config.yaml
hop_length: 160
norm: "batchnorm"
final_lr_fraction: 0.1
Rows from block 9 of a small self-supervised audio encoder (BEST-RQ), named by matrix and row number. Rows with one number belong to one channel. Each number is 128 + 32 x the weight over its row's rms, rounded and kept within 0 to 255. All counts start at 0. Numbers have three digits each. After the name is the row's rms in percent of the matrix's.
After each channel's rows are labels from the 100 clips, of 14976, where the channel reaches its highest value: "strongest on" is what is common among them. Only what is clearly more common there than usual is listed. The data: short pieces for a synthesised band: melody, chords, bass and drums.
# convs0: expand pointwise conv (model.blocks.9.convs.0.weight, 720x240x1), inputs 120-239
# convs2: project pointwise conv (model.blocks.9.convs.2.weight, 296x720x1, transposed), outputs 99-197

convs0.614 117:153097105180074188069109175170147130131071156138146114062119194134065116133152109162168143148032090109089089148094143176119140125090090129142122130139100121149088148115196111162174114097110113108095105146088151132168157123073108130083148115157078118148126139097136119141194105157119155132099037124114098125118077163146134141157154120163172109122072157215133141
convs2.614 124:142121176189107168132161136075139157066139158168123089123152125185147130173162113114122124143102105134142110167119127130136088146189133069121141153144138138105110175116115116213103155137120090141176038130182114136149127109158125135154152091166074125119163120162148155081149185159106150137142105113
strongest on: shaker; bowed string-like

convs0.405 082:167088089150143156082157120075114097167150077129137074104138129123174093059091120146102117076133112092102172140150112153137120197134112159083104109114146169146121114170105158187135166150091152111160121096106126108133137113134145150147103183115132070187206137088107111132151119113101173124121100079089158155153061132148124102100145096125153143118116186115112120
convs2.405 085:200162148102106108192143073120118105133109071146116132177114079146117195118120122092158078148109107084104087100105129108164161142090148105085114130125169135093139143177133184099127114146142178127138102096131128140155135188107095072126152082175169106098071111119117138150093108108060156119082101186
strongest on: harpsichord-like

convs0.317 108:149161132093069163092145182127098130107129160114159141107090134104103160123152155198135121133179114099165099157102131106135053134083174142142099185103178152192116108147124063149148112091099135121158103133161093123140157116118132116172141125090157086173143101149083034104177102104203081113133133108128167108119097134095100119162192167087122140120153143112133167
convs2.317 108:193117114121123146104189100116070139131145145170189114182140110164180120098183138173108062170153147113077085160133126079134174076139129101173156157126127091123116112089139138077189130157133089096135107122093142106139137086141121110118188144167160084188108091139099114159079133161201076137021101097
strongest on: bass line; bass guitar-like; tempo: 90 to 100 bpm

convs0.293 103:160151084104101172096123116186137113123062137136133115179103147100157136082173089083125138168174134136101085083094079090117096130103116165115105147149170167096087125138158141095163101116086081188138118075166118109172097128174139127157123057153151130179186125172155214073169156161141145151105177100111129125118121180132123094111078170144142096172189104113093141
convs2.293 088:083137122162183147168129121119119155061178109187144096126093104177098123213118147089175083142162072054100147120108121122134162125136098095076091152119062092126119151126169124139063139149182134131159150139143152112177172098175148101093132166102163169150154103112092130153157075161141141121152165103
strongest on: thin (high-pass); tempo: 160 to 170 bpm; marimba-like

convs0.254 089:134123099145125134086178121131104094139053108136134103108199088151119130143067093193118129095116113117162126129162150154120112123157046188112124061088169132173190115114101099136147085124213157101106161096177126140078105156082068130108130129109131096149135137175039164130151100116123143113121082123148186147144171202123126149081081142178085127093156156096166104
convs2.254 089:123074144165093079169160091141194192145125111104162144107117169149158158043091104129091125112168080140079130079142105079143105115109123121079077143163157103117143109117154111143124153107142122165091138098080136160128126131121113082123134160133177111107132131132085161113086107129101090056119135110
strongest on: harpsichord-like

convs0.185 106:077071120132131149075214100083105116129186162157121128111153104113160120133106138150163167045166126103168124114104165176158124142176152077181108163088134159148083194174123125112123134100139105117147105119179125133149111144096127108119051121139092160110156123121134186113142171129193138094120100105196127160098111115112152104195083088133116133133102116159147130
convs2.185 112:134100167141197142142083137074149134165091092133158132162112150180110105133188163137124164125094121093127073177119182057141119098119101099143119165075144165093135099138176178162088115154138150135164127113122128132141143140091134153054104139063153143187176138138150116118143132171142134143201100141
strongest on: organ-like

convs0.620 116:139127098127103092162141113111120117124066090138071152142092119170144100105099148122213120103182117133139143142124125083130073092135058189078138142123123111110151153089117127125152146077167146109125130147098080058096168113141150143072182177095188160163124127155187173115116054143149161186132138170158056164113114147162097127152184140103122129158129103116115101
convs2.620 106:092086102122118167116131173138118087164137138072130069108121177078116112201105151140174141149211119139119144122131197136157110185074144107103082134083136131101138118145120146144105165058124168136162146169105069119169135105142174164088141145126116073198109142113144096150177152205142164132149117174
strongest on: harpsichord-like; clipping; text has "clipped"

convs0.129 085:088115149105174110154071171171110155123136181099095173178109088105159142120118079141136138155146187191102141195151109118112175112136125149106110088144110127160167108110139165163134103085184086184086178074150097152088189126134098133137150138143083085177144145135169149107142184088141126119179120165191106191114127128074160127123134133089153148186168086161088083
convs2.129 088:140162126169149114172121116114146110117131097126119082097132140153148082094148120193047107187104122150073112131175145097109107093158157118128137180098154105126110073129139128065129117140124156132134151135099135132197132103152062097146159207090103166132094137119137077073122105142178202109126098137
strongest on: tempo: 160 to 170 bpm

convs0.248 086:160111133141071116094053128075173083136127154098147144126132093139122087158142129154160107117123142168141192167112138119135176124167103132147206096093114095064147093112071106151150103148084110128137124109124221129076166115078178122138117181082167114138147164058132104077173135170077163128110130125114131121127128092126161156138139102130176109124132096144113104
convs2.248 094:108119056121130127108118112119128111111153121118106141086108131146122149112110159164117149088156099106061096128096133078134155087185101148087109123117051062164097107153165085124128152116177124125134130147165140195162149113125117105127140110114133156112103092151125078099135076160144108132109114113
strongest on: tempo: 90 to 100 bpm

convs0.250 079:131076159135075143175088055101086136136156093154171119159125104159144188152153116085127105085086125129110066133121102075124145112184092130135134120102110167165187140094108124142122125104173114174085092142119091139108080123210048130134119137121155121099070124098101117138085154104135117102106111131109058100104062125142135119119136094133058168168123110134131115
convs2.250 082:145113116124110143158122138119056179205161113168155178124106132103113114176125117177147113191097146072125122147110111164123121074101074152157112132116086060190075111136099144139094080122079094212137179097158114114131112139098149140133148141162173067132123149111094095118075169136187112145121161073
strongest on: harpsichord-like

convs0.709 088:139123159155185111120104157168152134101152129141153146158146156138105099126102058167139103163125095097137148121171128053133172144149128147102055127124072133103117146134111144181100109128142169157084097140140155120152103155137182207185172163197064123122128140095130137122213090160177127158132143149172135141113149098161104129107039148161114092124145148114113152
convs2.709 086:135131100080120120142041110139165150110100156129133178092188129090059166143082196062115178129104131120100136198139099167093134128128124080124094137109126191114113128159134158131146063121124138128131136127132145135099127130108157071126066078068148121121148143122184116095115142129106137141107122057
strongest on: harpsichord-like

convs0.427 095:118181199107084111124152100074163093126102135072084127111143114133151205073151166123160112162116189136105133158072188108115101102156116154125111154120096179099181111158143146097193134166163125056122111149125154164144143111120136115078133146097102089136111180171147138131189111109071115142161121097141132136092128082216171143150099156073113160127099105106105156
convs2.427 098:133113106074150122131052078168112155174138139132091125203179123143166129170141115126149123112133085137133136091123164144097150087132137081081126113100091113117198180127156127185107125103047098082169124170153081067114128153118128061074132110178127120079155166155126099162144127130137135179145113146
strongest on: tempo: 160 to 170 bpm

convs0.518 115:145088139133207133108156135119160193094167147173116164099120141154099059137123162136143151158130106164173083131130126121097175108118069170156078125107104116087143137147104091081153128124141113134102105077141090141170130121082131068126116140107109076140139127162124091106111114140124115116141175087148153107083173203152144114092116164143112160193099153131160186
convs2.518 106:154152111160183168143099062111115159154162177160140151183124157115090127121127078168154132199085130102101133142104179061138138110146165113104133152146166106155149105089132146125157059143082153130132082152116153114116161153154073157137154131167126117179097154200111070135160132139076056071100176135
strongest on: shaker

convs0.396 100:131157164074090176099140115085162081154115146114134177065149104157128095126159160135136149204086146141183113156115043163097086136190151051151178079126044118146097163108123109156109113127115084137133186142165091199140149142114109132121163128126095116161110157138155129107114098146157132143100134132162161090186127135141108175154140144148154190147112145156110073
convs2.396 103:123156108148070138157191154071111174098155117138090166176115156110141143130118125165084178105182126130108091175113122127063081175101160132079095138121147113128137138176121133106115108112113089123160207117157083114184153161154178065081142184062084128101139111136128156136100152114147139185114143122
strongest on: bowed string-like

convs0.19 115:117162079150161148106133121132120163131150121138171160187135112177171156116159163113073129111116128137160115086126142088111114143086159136171079097112085115129126142163100111107121120138101152140122111131161130095096102109113162096056155136083135134145111111126174214141152085144200113203129105171109083094161150122112112163199147112139067106141066142146183156
convs2.19 111:112112153091134136122085072088090154107160117152097147124164148172153113114172167121086102054079094141081176139165151113074197153143132112132135123116076172124120179112124159115091079172125017107114111127164064153125157132162098116079151117116144142124085161095066097085128055080181129107117173149
strongest on: clap; muffled (low-pass)

convs0.100 115:080087130140140152143140114141085154124140174150147173131175111127193120060108153144181162186130144073178164100111137098173172099133122111157144152130138187099130180133196110071116094151114117165109144179143108152089124190181115128157085118168207123107154082136071109131120167147110097140146115124134098091165104172079115114120057164112124132105116116135136019
convs2.100 110:126072100161134130103111155093157118119102139154097164147132115173168106156102066111115171141091145136153066144116118129141103075166131136155129120135092087159137124162082111108105100100146095087088105118136091138113073135128170200134138067166155104132157088170087175081150118196139140116099104137
strongest on: thin (high-pass)

convs0.157 131:115127095162096153219134090079218105083100109151147159152198075151181203192121141123128109110124162155093143131112129138142149107111148132159130111111084130161101120069182115133150131143172088134122159128135128088132101169155143127132081099169144126131115138097089161175115126180108139127104114167104150102173097079119138121126170106088134146095155122142109130
convs2.157 152:112120134045168093187121160171148126069142098106163107162152084111145124120179116099180126118111102160148164116152125121036134120155061132174173103081115112134184183097103136178117145135105151114129145097166088095126168082111131095139096119081123135095136080144129108150067129155121140091088070153
strongest on: bowed string-like; tempo: 80 to 90 bpm

convs0.48 116:060114091184095139205163058112099117087092184095178145125111093120190132124127095160077166118116133128133218129085140145100096171187135135106146185134113139175086153135133156167134162152131109129100146110121144105085124105123149069106209128137116182166135117154121097131116203141124140093216103085161158133161118153169090136178108122137104158169164110112161189
convs2.48 108:126119143176144099112129179100169085130110159091215089139070169127109128158080180113147124171144117155134116159111153132126084135150080115072157124142124124177125084185132105150127154151121074148153094164115177125133113111121136149087135066088113159092139130135169154092147123163150211094117106083
strongest on: clap

convs0.548 104:107086053072115110141143118105140121083184141072104134173129098158114102147126111130084162155168108143131172108124078048110143069133104120104160167116129085129138135125142122089118105203112190189132178121056069121117093113157093115101181111128154095190107130135064158060200194106120107115110091101163165147118128106175132102129102097147086106090163133126104087
convs2.548 102:107086094157131135107149114132112137172120110184134168094107100168184097177099136102145143147142161138182147117195202153141081170185187147121124138117162156142089154072151100104080140172136181153088122104075163173093065112169182107121101091103107134141132095105115148075155108112128144196184107208
strongest on: shaker; clipping; text has "clipped"

convs0.261 107:140150199123081141096138125100139117084141191090100076151187150132090150079201206145109141096165147102153170152085071140120158177151111132099128188164132106164078156129144142122110083138181143149149125140058181155150113126090090129054135175105121125138155122094153184081150111086127115134103094116115120182152114103113117141131168152089158130100124115123105155
convs2.261 100:066106132116188122131123089099181082116109093131137078103137145098096120097094131119056173106175146153112138123108075106122102076131104089083119153182118115114097151055123192092146140121067121214059141147097149106106121170135119143107111164118087103094087152134080133143136134093195146147100131128
strongest on: bowed string-like

convs0.457 102:158133177071194148107114107159103143091145126120145125108122162107169091100108153088109140162112141109206147147094136186151120105154091118125195133082123167120122107181183099117099196181118104205129103135134122160136081123131068159138082144101101104102126116081018144147114156133098154205073101120088175113172112120168124139126093094067137151136142170178096087
convs2.457 099:153127049087069108112097137115129151173078094151121132102078162169160112105115089120105123102129150138098128173174138137116089135202125112153140137077185138139142152075112114125135135151125082143162139152046136143153108127142118112155103123139123161172167132102184104135085146110097092192124142112
strongest on: bass guitar-like; marimba-like

convs0.587 089:140139065179108131105086094095172121128154126102129105133126110143133137089123156145123165134205105127127128121096077128129163153147154150165055151081142129114141082101127151103149166177130155189169160102156055129110135139095078110127093141078098142153134048139116074128135142126077133108059137103097094164148166148118125138143137069178095110088124158163133122
convs2.587 091:142125156181131102075143127124160113081091146173172113187178131136121129118112115168183118146096180163141133080082060117124061102096152188131138125107160078130137093104113084084147182170094126109092092162170191155165150153079146087147138129194097116121091191121154186121112119136046158161132155146
strongest on: harpsichord-like

convs0.279 116:146113192138182192177174105124093114064145117079090157162112077121121169122120088138132096124169154112126120116153114100157113084156059132125163157095111125147094157108179117065079135183137182179138191118118135161095071132102116123168110107169088074135121074084154162105140159123155088152117062148169159148179137170145124177114139081160129150134135096085131151
convs2.279 115:149175140129119086194209069075116117167147117147140158142135148186187117148063088122135163066070092159105099073088118113074176122104121171108080183185173132175140095141161139130135097102098136133108120146099137087130128135089122129132104079096097061121160164110168129077126163173120159159193118158
strongest on: plucked string-like

convs0.214 107:070173087083089082109157112089138189136189131127157125162095098174075107107130157106168132104078124139154090115114085142128168136125194152085108113092101127145113122148106129102063127103140094149109067144147126178135145187148124117111170115127102097079130153073149097117183110150135115134149129167106130116073093197179166091188175153122147149179073113150133153
convs2.214 114:117143151124188151112066130098041150137110143150125136097146102095116139152094121137122180120100135078101159101103167157141131148122063120116115112084130172109096063121113105184111113117131095145157115159120096102153091081098162135088161110126103160091107136118164143143126166144153093106190137117
strongest on: bass guitar-like

convs0.272 111:130141128135154102058099192071144097097057104116120099128123119127125175118105133167110135121121116163124113137168086170143087097118138126054184092090140186116153190136173128147182096162117116140184200149117154101177109094210150089150124114144165138129107165129112149158105117152127136160123115127159097187115128175090129146151149141172089117124130150161118081
convs2.272 100:050169117148175089091067123089129126094138096086144121108138161165095124122144103074138071194121112099085097150118165134101119157117074102166059145091148094206082144191137105094143140127169121105189119187114090104111162063129176098087108134175142149133098131162120139103099096154107121120108137133
strongest on: bowed string-like; thin (high-pass)

convs0.374 121:143166168134163103131028105135146151176151180145104148179133130128184133141157125138120112160128108108113080105161181180117165155105105091108127144107070121113134132239129085147163166120098148214125159119104128138111133132104139103094164146114078137152087065142121128131106097093158162100073152130172144126168141132127161096161160115137117141121114136162162197
convs2.374 118:160131114136124129163171152190190138127117119159125116142171115151154039119174093144089134133130125166120164164183117097099093141115125111131158117071141109129086088063125137148119099111133145121076115100080136113149222177142129084148113097124106102116126156108162103120122120150113112123085163159
strongest on: organ-like

convs0.217 099:125124114115131092117150117192217140164101141072148130091116168163173115153170109153132193105188105084126175169108148130131111127125141203182132116090162118226131152107119127094108123066108090087151133116120115128116086146080169135184156130087122106137146122130137152086151157168119109102166145152097161158119162138135144138141061124078167071149190125160062110
convs2.217 086:146098133061130096146147092140110184150196128162087131138126160162148135116048202132148114164096144151125143132093174131140141105133049125095114135133148164078101128119121181119113090127161113092117081124152117117148107086142107095126161148151138079090104115150147157165161135123109220078079177095
strongest on: clap; tempo: 160 to 170 bpm; clipping; text has "clipped"

convs0.437 087:094157170159116100153118097083105144139079172096135158088165170165174142152126061123122111099079144201089154129181113078076158183115096109147139133124131084113116151153155091156092163172149122117135126131125072131157131153176063106140157113110110088107133125137173164126098147163065165179091111165194152165120194118218053070118181115088119137100129076155090111
convs2.437 096:123195166075120146135156076162115158111076189117173182153109097147088075127115146116095110150117169127101108107100166136085095116168163164138020157122192124164083104138193106089090075137070094119117141147085062148042113162171168151103144120143138127135111062077144131179107108093107158114125130091
strongest on: tempo: 160 to 170 bpm

convs0.416 095:128112032135127055077130163126102107182098160157109105159183166134123177108104096144098114090090076065079140157136126115090174123127154106106126142108170141068125148147079135165098155127149119117137083132121152126149203114105070236148173143127114108133122122169117126073160116156136106147134209123070129175127119182106180159141125100061096118102151125170121133
convs2.416 089:115101104180142105163154144203182118168125091091138084122139182195138114143087169138137150143104116146101107079144089132147176093193113099055147118098116119014095117114172133134040097118114121110102093162150098149107125149074182126171170124155091119171134122116130157134153160106106122131137161045
strongest on: organ-like

convs0.80 109:095133094082081068113215164130101108150045166139123122131129153124120103150122089155091189109083111105105146073089184144142124150090141159159118138153121105147143171105121127167090162127121101179130117087165127117129155099130124180110094162054086088113099132166101096071166124109153139087124115103115090086167131120128146124135126175138184140100110080139159098
convs2.80 099:193076087109111164183133180159091126142197135154148147174142176111176148160078145148111101068169077152204177159146105118107122111110100148162168154156147122147174098164073138157121119096154109146153113136171151151145086140152141150168134123128095097160150195139160145202165104099110110087080140133
strongest on: bowed string-like; harpsichord-like

convs0.165 096:153076135090150163104113151103081129213072091141102137136169102124058176101173117168147108109085118104156123196116114121108131154127121166128154129146195097186107120178130143167165110108121140107127126104102120110130170078149110189153121092092133140107091143158087145106190157084139157156137184106125136145151194080099170087174105127117175133070105125143062165
convs2.165 101:139185167101146140132117106148162099206134159087161131110125178086094121170132132133135105154079131126115170136125144178169131091064103127181112106161075163098098120148149130179115151102141119180112105124161060076110112168100100076118132151087143143050128041108127120124203162118125113126116143144
strongest on: tempo: 90 to 100 bpm

convs0.387 111:136075142120093111127115154175155160077132121075143185129114133148109162097163157118124162126182136144100088137140198166069113114073148183143143126120121116209181123127098116117075143141106136128170112103142118145093147119120153190146112096176140158092082098118101111170132112096122187165144133121157111192157147097137169126094174085140169111167131023132138092
convs2.387 109:131123089115074153156089150100135189155120137158103079100088193133078146201115082079132174072204166156140092136119152152087122143145067129122112094102090165057131091129129166170146171140117154116074154111140111154154134093134186102119123129155140093061163162087133154132187124094088093095109195102
strongest on: clap; ride cymbal

convs0.337 115:120138123176091073165138082115174080113145126125125138156118082141137107085101138169145101182180146084138128213118108086121140129159101095084115127130129108152084149150140164114102137131096149103161103140123135092147084153115132127066109072135145176154116125165111170059113148066099104147130151045152139124154140067193125194142148167133132202134121122150135144
convs2.337 114:149128127163142165070115165113095130092072127140132118105159176163130153177142067074132144108093105119069152126146138114150133152128167070130092131122163162126124122111102136119105143118034179173130184068145188106172169127136175058147097099105115101129098123083142167124152137089104102178149120173
strongest on: thin (high-pass); harpsichord-like

convs0.566 106:157098093184112145143176051089164143129087116085188093144123085147173055155110104122101135131097097083172159066104137136095142132121071088120127149136145108091059096136130105139129145169134062192151154116155161093074092119062111118083126145110070148155128081109086153086094175122140097075076190091146129153089204089116150184144126082096080123113105099133160139
convs2.566 106:093087109092064112128124166134090096129177106061086141141108165159132093126148164171121122125116090062151083126174137164119094141130153100097192164128150145118114144114122174166152160065110188147111116150155117099061158181098136095162130073139125118149129070098155165122149167147145163108127143164
strongest on: organ-like

convs0.22 088:122157117117102068100154100184152154134138174106124130157134121102085122168086128193182116076149117108098113124187121104081083109087163122133152131111082113123124195112117078095076178167161134132064113117075115158158126137118129171141130156136064110190163115147178112107107157153155103164142063119094106132136155136131113102147148117102143126165098106102079102
convs2.22 095:113150117121173072070076099050093168106137129116096116076163128191141166129101093143074100154125136140083139104138132085108135121092079141161132155140133168107121130133097143145178099146173097109072159142108145131163086069113099124173090126120171146152183187147094111113084099159109100093092099142
strongest on: tempo: 90 to 100 bpm

convs0.580 116:139116068151052123148126113086109122113132130177091122072103067117118135103120140157125181084151168104134184112103148177110076137097071119151082172152075154121131165147138148174109179155120109146107136158149075146142095134066128101137103095085120159165131078177168061146178165134144139115114112094113096154148108118105109130127134122128151074149123149112072105
convs2.580 111:117109133134174133086110091117157148065092146100113119163115156096126136196136104121148081113186106127106135130135129111097142094115122122136094129103106057112136096160120168111133115143112142128183127082026175147172217199125138076149176153150135083152171111129121097121163131137120118045083125094
strongest on: clap

convs0.627 116:151134109127162088053125150123159105138176087142157113062108126131092128120167136123141146078172135148151145174120095115136118098075166120163116110119078136160069116200099084136227084150126154114140154159091168115101124115140131117113090126141207145097167142120113113154153081118183195157140151161132099187130174127132098154108118067152116145116095106132151124
convs2.627 103:130130145148100145119118109111096191141089127093092119113140144119160135101113195095114136119134153120145164163152121166145144095139102108116119133108133106140175125151175173119111127126053075075107071070149080108131153144134123172056174199148170051169163158102043086211077152190127134156114139170
strongest on: bass line; bowed string-like

convs0.713 098:102121134172106100101061095118092132119123192120128150130130100157136113109079116135188142129244153118139128114102118141157119130135190086151137139133096125139105154203143108127109179161125167134065074132169146127103095108149117177063065133121139169089112083147137148101083095105153134135125090095154096150167110095060146153170162128105130180164128094161108124
convs2.713 097:131126129106121142143173072120145117192129065126166092084075140123120082141162120109117163140083149149204133143118106067108082104144139123148132178055046085111155141141195156147186161081103151148135190071106107151143124141104104120123092053092110117123146114175071068117086119164123166113131186173
strongest on: bowed string-like

convs0.433 090:109169113102111156030104136129141152096145189088193107115182122153112151118185166170128115161144111146092140141181158097145124124140102124109134088032097174124109114128195180106104144156146136117130074094107143107145078076157168068081078086078123067136186160107209080168167141127130163125162175123109161125098138110148163125149106107145145125119086148140082083
convs2.433 094:090099120135084142157146109098117186169150207134138098146183112108107097086144117161169154155158140114112067131095146144151117084072143129096117136117139130145190116184119148156086206195163143144104133153119131123061119182094142150094155107086142156196102026122104104124100119154144164111154160107
strongest on: tempo: 90 to 100 bpm

convs0.159 108:098112126082129157136149164107103083127148147147076128095104152140062097112132125147073101127171148094162135142151162136144162167084110119057049150118130100162151171127154147115159153138117141171111125090092093114096131176125140127086152126079122104152105164112083147123118137128094153144135055181179141190106123080132112158113134132151134201121082100107147109
convs2.159 097:114067126123121122154119125123116081187169086139168129158126121162150150197115130105138192149107108089067120073112142129126133163129131164092158105115122106078113145111104098150093206153122135123110129091111106122138069143109158103128142147113134139138099120143184186112093152122101055159155066107
strongest on: organ-like; tempo: 160 to 170 bpm; tempo: 140 to 150 bpm

convs0.718 092:165125133105105152062077108105136093147091160102133126222147140088160149097179104111117117161113133071132182104105137104154074156143147091070147164095109157157121123087132135115121083099133139121159112095081155155143094164163130137095153158101048083203185096104102140117181100126153143126151142131097153107156143117163181166148124155098083090133115123132099125
convs2.718 096:142166161187072140093167093105114129142120174109142090132111121105124151120142176127165137152096154117159152201152088117086122107108086143185160072141106142182130153112096156132152089162120132165158166166189094094153077154089117119145114141102160066093090089139168159127078148124148133103164094132
strongest on: tempo: 90 to 100 bpm; tempo: 100 to 110 bpm

convs0.112 108:183145174154136146112189110124092117087133132138136176179136109098063196121130179152063102118126154122133070110158116161113206209152152096122168102118104180138149149134117073133126108121122136102098069149120125153117099101116135099149084197162112095109175152170129161118177184122114154156110137160132118107120151117090152101124129119071120124048132130140140171
convs2.112 103:173088137133140168129176139128063167086165108157133097156152119138112107139101081100126121089173188184142140104161100144032111094163150104182142078111079114102169158111127128128123116130170141097154084126141145115126170189098120183165157106098136132085113112047160064127094173093141087139106072097
strongest on: bass guitar-like

convs0.517 094:103120157109153130158221123122132114134124117116088144088095113121118144117119101091157185134144131092181090150141069121196141124129074118196139135144129143155157098140161135093139121126216193139137109113193079120115103148116122180113129133181107135135105144089098157144157077131197076103198157151097092155093094084088129130120133121114163114130153149150058139
convs2.517 104:143088163079124101099132168085140123130150177130119098166129146115112173096097147104125158073133112126102077142128169084160139143146109116074063121177156081169141104101183120139099120113140124166138121119109064097093121179120118164180106124106065126111127106045128140149158084133165096106124119099
strongest on: tempo: 160 to 170 bpm

convs0.411 119:092181146087148140119095090136133122157119123181187164139143083160068115138146145122090095133114090135156066171159110142125156087108136160109172117115107097112183163119128152099128073169130146175121118111149087139088086111092122114142161146118110085136112088103133063189080136177132103131106135092090116182118080126213057145111104151125074143156137125113114130
convs2.411 119:168141132165095159162124099179129167078125104100099120138103166124133133173100195133156121108095128131108173140104181135116176135171084084106207131122173120165132114121154147135087109147133053115109140086079115105100078136181126145131146074151114150127123141161136108112188167128146107085129135117
strongest on: bass line; bass guitar-like

convs0.12 112:130132088075129107140103180094134136127136135154096135140138094111154158093127159178157152096145082099088140165093075120089156146119125098173067161120118132155165114145154144193114091137116176102123104071118086136176162189134125155130187120133138104116125068108101104160100160149074094148205139132229114098107109158197126075119095154073146124174183123110135142
convs2.12 101:196161156144206134102097118105088153140155096129183124130119149182165151118063106100132146116123146086161140132092133176174099106103173129109151158159164085210071122080038054102108161110149106200197127143096131140114144141138120090071101095162137114160155111115153121123159062156110100094157131064
strongest on: organ-like

convs0.673 113:109146145166087134136146161143172146129117096117077169153184119145142160113138127170152089192081135119074072107151130171092137134094102110181168145121165107118130167157128118124085124118052148142107090110135133075113178152088097104094130131113196156180102143083130152124172139099163106187177158134080101100097167158135128073125182121069150108127133107108155103
convs2.673 102:108118105115074126114131147173097132178121198160132067117156160165144122085047109122105067215070107115059114124119122111053145096112181149116135169125127123184138109109037094125137171124130137118095120089134146113174138102098174167165168130139097073168118133170162108128070094129141115113103151128
strongest on: plucked string-like

convs0.20 094:147176175114140131195095146091118187144162129147140151135162170090121142109154103125162151077051121157074115162140067144135139139144062175146134106101153180170102149089148138155159129139110128150118151074164107179099121163115150090115138124098137156095151070156123058113108142077152147172052115124112126098140169118184113144135128140072154118194078175124090059
convs2.20 104:132100130069152113100170101085160168103104110187135098101107078131164138133173132072143193132062106135171094111093092069129143105129053172124160113103135156124108129054138111139183082119121159096140128072166136115126166147174175078123077134129106173177137067141093120127081201070133138131141107091
strongest on: bass guitar-like; tempo: 90 to 100 bpm; tempo: 80 to 90 bpm

convs0.141 119:115147131106102115073102208117073079114186109083127129166113125114184084103150064079079142166135166112154099167194144086091160089080070128108068172175124120175060101077102089104090157133156132180093162135149192114105137151143140066140118166141112115190139099144152119193092109160121053107093144069134158110117099152103110097159143123110109146193101107214126119
convs2.141 120:093146117151130084168103139150086118109138131138108156089079068117115111087139131120084122145094106081090162104119121138177135184139139072135081187123099106099147173178123140139179135058094158119118090097105147160102105154148166172123122188135104122171126129152079118133115069131096137093149143143
strongest on: tempo: 160 to 170 bpm

convs0.536 084:077128157127183097123088096126160149171115089069102096188081120138085154153188086083166143067091128128132112114148113166132129152140129124139120111152116068084158139084116108162116167115147137116087109095160129173125138187104080187185141124161122139126193042153144108111133123195147157104098099179126080073087116117104129083139138114126147151107158115107132139
convs2.536 085:077081145113135131147120066092089143136150129145116152105182114095138142146140122145159121132193182124082110148154071096129046090160083120114129196126162117104133148111145171093150148063132109089094155086152142137126165108102127095184089110147171129151130133102161168120086168112137104089107134113
strongest on: tempo: 90 to 100 bpm

convs0.252 090:125117121109122140129124099114144132142093109078095164171122190124160179133152171116091131168166175063210142105109128106107121124099136110145116083129099160155149091106114151150084118192079102109130096097061120109177105164121098124139156132158118075115109081144152184060158151080110140080108092220140040139101120165187107157176119176173107155170152067142135168
convs2.252 085:061121172155126158200097184102106141132095134086080159135129108150132136191145148103154131099110136159125128093116057140090114133109057089135165126112196132171099089073086146110123171107100051195114099098169146109157139128214149157148119114104167097124141132165086087078159173151162142062160107183
strongest on: bass guitar-like; tempo: 90 to 100 bpm

convs0.163 093:082139097108110123116166130156079210133105068112138096142064156143094170124120143131185115156112064101160130128109070158114128118112146196086087145101080127155092122114086135173084103086160154112145150111116202192178098102054149136137110124133071151154136095116113117123129122126147121176141088150115145164103110192074132086070109150159142148074119120152126123
convs2.163 098:098137158114125116127153167119091146083127114114087137125091150098127114129136094163166116163144124143151143185146170191152181122117130152146121210156153158079105183080125100107095095130129088133097090055112157104124144114123184105145084102099127066177208148073157095082081156144136134120109121169
strongest on: thin (high-pass)

convs0.193 101:097141127112103126128091134114086149079097115088120187223121067115116194115101067091137187132141104103135106136112174153180122102163128196128061158126105171106156078116159194140168116129142118162184144134185133132161118121108080121114126161166068124127118095161132072130121101173080112080130083120101152122119157133172181100046107090118066132155085143148144165
convs2.193 100:112161189159138130158103155159131141122188168114139080127152122091183188107186121100127150153107148108144129150059082125150088135197133116120133110107084135116185126121122088147139064137186134093098115168201186059114099150087137156112139131048200125205094124098151100172096119141131152137064098114
strongest on: tempo: 90 to 100 bpm; organ-like; marimba-like